A small spectrogram enhancement model, trained from scratch.
Training: adamw at rate 0.0019, 23300 steps, batches of 64.
Data: trained on short made-up English sentences, spoken by a formant synthesiser in many voices, 26041 training examples, 57.3 epochs.
Rows from block 9 of a small spectrogram enhancement model, named by matrix and row number. Rows with one number belong to one channel. Each number is 128 + 32 x the weight over its row's rms, rounded and kept within 0 to 255. All counts start at 0. Numbers have three digits each.
After each channel's rows are labels from the 100 clips, of 14976, where the channel reaches its highest value: "peak on" is the class under the peak. Only what is clearly more common there than usual is listed. The data: short made-up English sentences, spoken by a formant synthesiser in many voices. In brackets: how many of the 100, against the usual share in percent.
# convs1: first pointwise conv (model.decb.0.1.convs.1.weight, 64x64x1x1), inputs 0-63
# convs3: second pointwise conv (model.decb.0.1.convs.3.weight, 64x64x1x1, transposed), outputs 0-63

convs1.59:112119118122125133149105141134122145092160131093097162174149092103126117116149166097139136167150137164117103169111143102165104128211117187127051163114078169100104166076129167174170078202126129
convs3.59:143144172150182133147155056100116130136121196157158174103103148117145079158177082140111123148172121158158167185138155149127100148101119155102124106104101101204116122122071160111082187123149152
peak on: /i/ (77 vs 3.3)

convs1.60:106148189153111095086071150077143173089115093129175161080167064106110118107184173101171086108156118146130108143106138144179131114197122109135135175109151106091108158124118142109199143139134109
convs3.60:172178133095057138116188167117161160116130098158048088096131136063108137140159156188054088125161100136103103162109132106102158159122140160156122092137132139105087169109147158162116150111139137
peak on: silence (100 vs 52)

convs1.19:113137118175149132080084192086114124069147104133121100147122155132138114131244124182161103103177153144110159101112117153136089115128075117132176116144142102096116155091154190139155121147072125
convs3.19:117161063141113138143153134200129133083136104117173130179125118198163112107147139102156222182082147108134079176158123175161088102096124152089138118175147122164097093102124123129124111161136117
peak on: silence (89 vs 52)

convs1.49:179054105105131192090114145126103155113160116144074072113179149208133163127115108062140100161151146096144137162111126143101163138115098087109175092128092116156136118104158163144082128084166142
convs3.49:166120116110131155147108165181146185147069222135164114111122135111126138134122113062134137111137236139140116101096134156135191127140099189155129139153111130166124084133153164100143161099148150
peak on: /h/ (36 vs 1.6); /u/ (31 vs 1.9)

convs1.4:181093121142070094099172070052077159098117132101130122098063103161121172092143124150125145180101151102121142139150136124134080085113125185148120132100116113078087155108194119084156153123133147
convs3.4:149109192172109146138163071143188165156180086136135147095158164116120187123071081134105100084111192115112168138151144096117122107087119128092172184083122142121096165169141118151145105125168145
peak on: /oʊ/ (42 vs 1.6); /ɔ/ (34 vs 1.3)

convs1.45:097093171144119131087120095150162138136146096120109090162172142119169018112067073092112137106135115107125157126111115120178155077096101179130114157173088190123107115132080143110142098091126145
convs3.45:100137223105106173122100061150149123089069066170152121142122120139147142128114116125162090109089137150141125061129128113153126120141100142109120254105139146154103150110129124097129140095116133
peak on: silence (100 vs 52)

convs1.54:136148151179170120105131133141143076117163171078139141174069148147123122105158097118145101130096095062087125096084158144185107049157088162113172122095124066128109127126195126124134119107168110
convs3.54:138161163108146120139115168155139162086186115161165172077133136140114094140105107148064105147089106162140165123143099084167112162072093113157144087174069180093175144103145140090132186142087141
peak on: /oʊ/ (34 vs 1.6); /ɔ/ (26 vs 1.3)

convs1.47:132131210096111149173192126163115162148093100114113127149138138111131117126103134096132143117122151147100157126070155163203148138131106120136143114129139255125080120160121084095128140131142183
convs3.47:102119083102081101095207128132121112051122119167097092119096108164124152091108116161091164113130149104102089157113102078119113149110127123116144121126111231090104081115114068074144157124131118
peak on: silence (99 vs 52)

convs1.52:104117098104098110127168127141163119124120179169066118153161148121178170152102135080138107141122111121100083102189116200176152181142074098093056165140115106131147134162085114114161103164084126
convs3.52:091062124094120105088171082087144163105164109132101128125123116095103104122127122126049109085188137138109170108078125081184148192124116081158107059088101099099118101123116121168162127123127146
peak on: /i/ (35 vs 3.3); /ɪ/ (26 vs 2.4)

convs1.7:139081255134141156122125178131129140113146121090153130175129124087147109105109109103144158125104133102169138157143134152116133102081110142120090226134123175157090142159101138094129084150123153
convs3.7:089127055132118145121163109149113197188134103134139107154152107119115114117066153087088119150173176206138141140122105141096156117138167184107116032110102162111139130170141163125101110108129103
peak on: silence (99 vs 52)

convs1.1:050171085141125239049132084161128151141105113125084170111142147142139115139091087162141115112110112097170185098093160112132163132128094148137121154116159117125116163150147144114113081077131121
convs3.1:122114124125076122200137115084114101113221146160110180119152136147118123120049126096142143122112159098094117135125086122106110090147163137125101084115123139167141120228095137155116152187083119
peak on: silence (84 vs 52)

convs1.0:169124140121125154136130136106136087110178166143136179149134144095097141136135082126051176102091162115119137158134076141128086116105157186132116096170123093117153109157104152032183072098159164
convs3.0:123103113128163158097124160173147160141088098151115180134141138114108127144218169098148120133119144134124130103153139073127110132071209127150185134117124129073121060138118166207123155126149072
peak on: /t/ (62 vs 2.7)

convs1.30:103119144074170095115159130103090126162108151120144096155087137186105152122133106096101094101121103123074072136135155178168134182111091133103053140169131114167154087143067111116185061142116143
convs3.30:089122123079118105114135123143106114123130121111125102125070114091095060128133058146084103105134160128116166046078075080154124174097113132189148095124105114165097153094071103127126158085105091
peak on: /i/ (26 vs 3.3)

convs1.38:082121097154154100120122053075095090176131146166099099111155168110124166102112115156120130118166197197178168102116144080164204124098150128137138131148168141145119084097105127126103179120111111
convs3.38:092117126165131104171140150140102171141184140153153107149105106104118070121090150129077123130077139117093083147139123114164083153144125072119184062124064092116162078095164071153083100136123170
peak on: /t/ (28 vs 2.7)

convs1.39:147145091117109157088098088106179155104136143165141136154136153141141142070122089176076127122108155135100165152082057119172132161144123128093139104132086174109085206089135152186131096148097184
convs3.39:146146159169088148193148161182118133122162131161121092142124125134134184105079158179110045133144076072135109143174150098189130094128086160102156125141122134156153157145180117156102135142157071
peak on: /t/ (75 vs 2.7)

convs1.55:163085124135140043164133122150119133161165117157127129053100125121140124149178141094078120131122131157088097156077173162144100157101093090128071147120058153145055117130147090078101138106123145
convs3.55:165141126101184157080147125150062131093108164122145183116173115104107161121096199126092113136108162155114147086114119110143091117065109102125154117156157121129071199073093103170122112181105146
peak on: /ɪ/ (35 vs 2.4); /i/ (32 vs 3.3)

convs1.42:123175102150113145103148166065164124146106125106126106139168182122121165173092125106097093228144144161096139123100092162195118175170121103093122146142124114122150156189160119116107102066156155
convs3.42:135128131106152170134076122117178146131115179162141094164099207131145137136120165120073104128158152169131157138147118124175154173084139208091105056082120147161070095126115138142150171100160124
peak on: /u/ (58 vs 1.9)

convs1.63:126086143157087107138135151074113088172136173084130142206101119093102165112098141152139145055106156128080194144102108139127083086112153119093170136099142119163084137139121135068180138127081102
convs3.63:110139156113066102128162134157143099120153114164140139113214083167120147104146089101119134091123107065130092121094211172114104137129080109131094129107112152146156124043112092117146098130066098
peak on: /i/ (74 vs 3.3)

convs1.2:132183121136107117070126015137138095140170155136182144138142129132159136080114118169128109122109115128154095082111127090137133132094142074147106146125237097112164110123171114093176108123119127
convs3.2:125128116164147146099147063104168135111148087055102161117149102120165143187076064117119102139129171138126126128123120129056158201098112152159159177126131152124066114090137169115123143074094125
peak on: /oʊ/ (25 vs 1.6)

convs1.31:191095128130156086157145130100127119104183103163118087082175111141110118126129121160186078179100132137179116077092112138120170160127073135122074112130035121146172132154117131149161150148149178
convs3.31:151095116158128167133140169085139070150161114155088101118132136157125111143121068175140116145078128140097157145116100138123115088113216105114135142080067111202084178151111112175072118120135083
peak on: /i/ (99 vs 3.3)

convs1.33:149119133101106154135061132151116119124119100103151121113178125096181158067120135172161095091116142132124124103179129074143221107162117178127137125129220120126114093131147138132210170138145126
convs3.33:129131125138134065130114137057196134143059116156105125115120195129118144174144201107100131105168151099161094117101141113150185173130129120088123172078172113164110123161128149124137147052102122
peak on: /s/ (46 vs 2.1)

convs1.51:125127115102106113131142142122148110110161115130101186139186108170165144122136122148112179129097135133174106243196078102126210105153133193125162140152138109129146122122082110122157093106118169
convs3.51:183074154067134098131153123141096108138108139108082090171145129126139120135204108142187083090153108109095110148186136126123092127147158175167128158107130142130183138140057126176134140097130056
peak on: /k/ (38 vs 1.5)

convs1.26:149066147152152131097104176157082146126073141110189113114143108145130141124111098097140121123109157107178061121117121141153129127110106098090041165083121108091153107148140154123201172139157200
convs3.26:216091112155139124075076159109167144098142137097146219092135147122117171154116129180147140107126115084084134083127162123165138139106119129151127101133173117067197114104113113167139081149147107
peak on: /i/ (95 vs 3.3)

convs1.25:159137082121132097081135127116123092123175140086068133125127122116156133118123222126145118137167143174107093126134191111120127115121122139100128238127126101179095136155137121214142111122097083
convs3.25:128150078153132068153119066110202137107177083098068153134113126147138074147165082134093140106129100182160141117146143174138132135132118111105124132119029141114126165078096139104090086136145112
peak on: /k/ (44 vs 1.5)

convs1.44:151074144118042165108120137128111167159161174083105123137067119140125183080099138080171140121099175134132159067107161141128158098121091159112057117117107161088118136133164129147132146152189106
convs3.44:150110061198116139150137201093088057129171062087092122142130139086120111158177165121142142147084170168146143164120122101098119125071139120107144129138170114150135109182142120113129088141173160
peak on: /i/ (72 vs 3.3)

convs1.8:119138092122105074157157180192102083143118122138122114165178097093154148121156068126169095132102125155192109140155133126124199133129064121122083144192134101115137163080095117132114095192106109
convs3.8:133135142124125153128108095105169151157150130160157113143108157123152153121191171106165108165111053136093153159131137191114115135038159129136165125176119122170160134059169107136093115127206093
peak on: /u/ (75 vs 1.9)

convs1.41:111116111122116125106133120078098113132178133083105098166114119138128122145204081158160076111148170136167127118142108159098116142088079133114145133211069102058154137053111175153122104158094129
convs3.41:145087145121084163110095081076116112133164145089111159120159101048120134122121125099113073111148099123131196062100149052111126126103172114134095120094114109161171110182141132157167094174135095
peak on: silence (84 vs 52)

convs1.29:121158083090130095131148165128143138141083077127171025084163149085108063140135081139129122164136085155159133097089095119125140115205130146097154129114145077108150120116171106147144136135079165
convs3.29:145096118114190103092159088136166165157200144119130211119152089130122099137094126129145138074109136102102180154119235098112121099140128117111146119126139062191125141142098125114129119142130174
peak on: silence (100 vs 52)

convs1.58:157165085160026172164125112112205157095166149141133111123119138126190181127097115138204105137093145118126182146115108176121128147109117116085095122109144132090187160114134140138126160165138109
convs3.58:053073083110131163114184136148100082134121133078109104123096127099124063167117135110118126122131130137102135210134076079145147136148103060134163059129101086092176125154132137090148125153112128
peak on: /s/ (41 vs 2.1); /f/ (28 vs 0.8)

convs1.35:085131110131127112156125109116141109129181144153248091119072036188185129143152092111091105164149131139082087145110166143101122109137094120101116151132120096160095143124171116121139110110093121
convs3.35:140151082136106154116143114102147131105115127180126180152145080122155210138201135113177112138124152121088075137105131146117074082150128106094154107151207165170086088160080148164145119136161100
peak on: /ɹ/ (30 vs 1.7)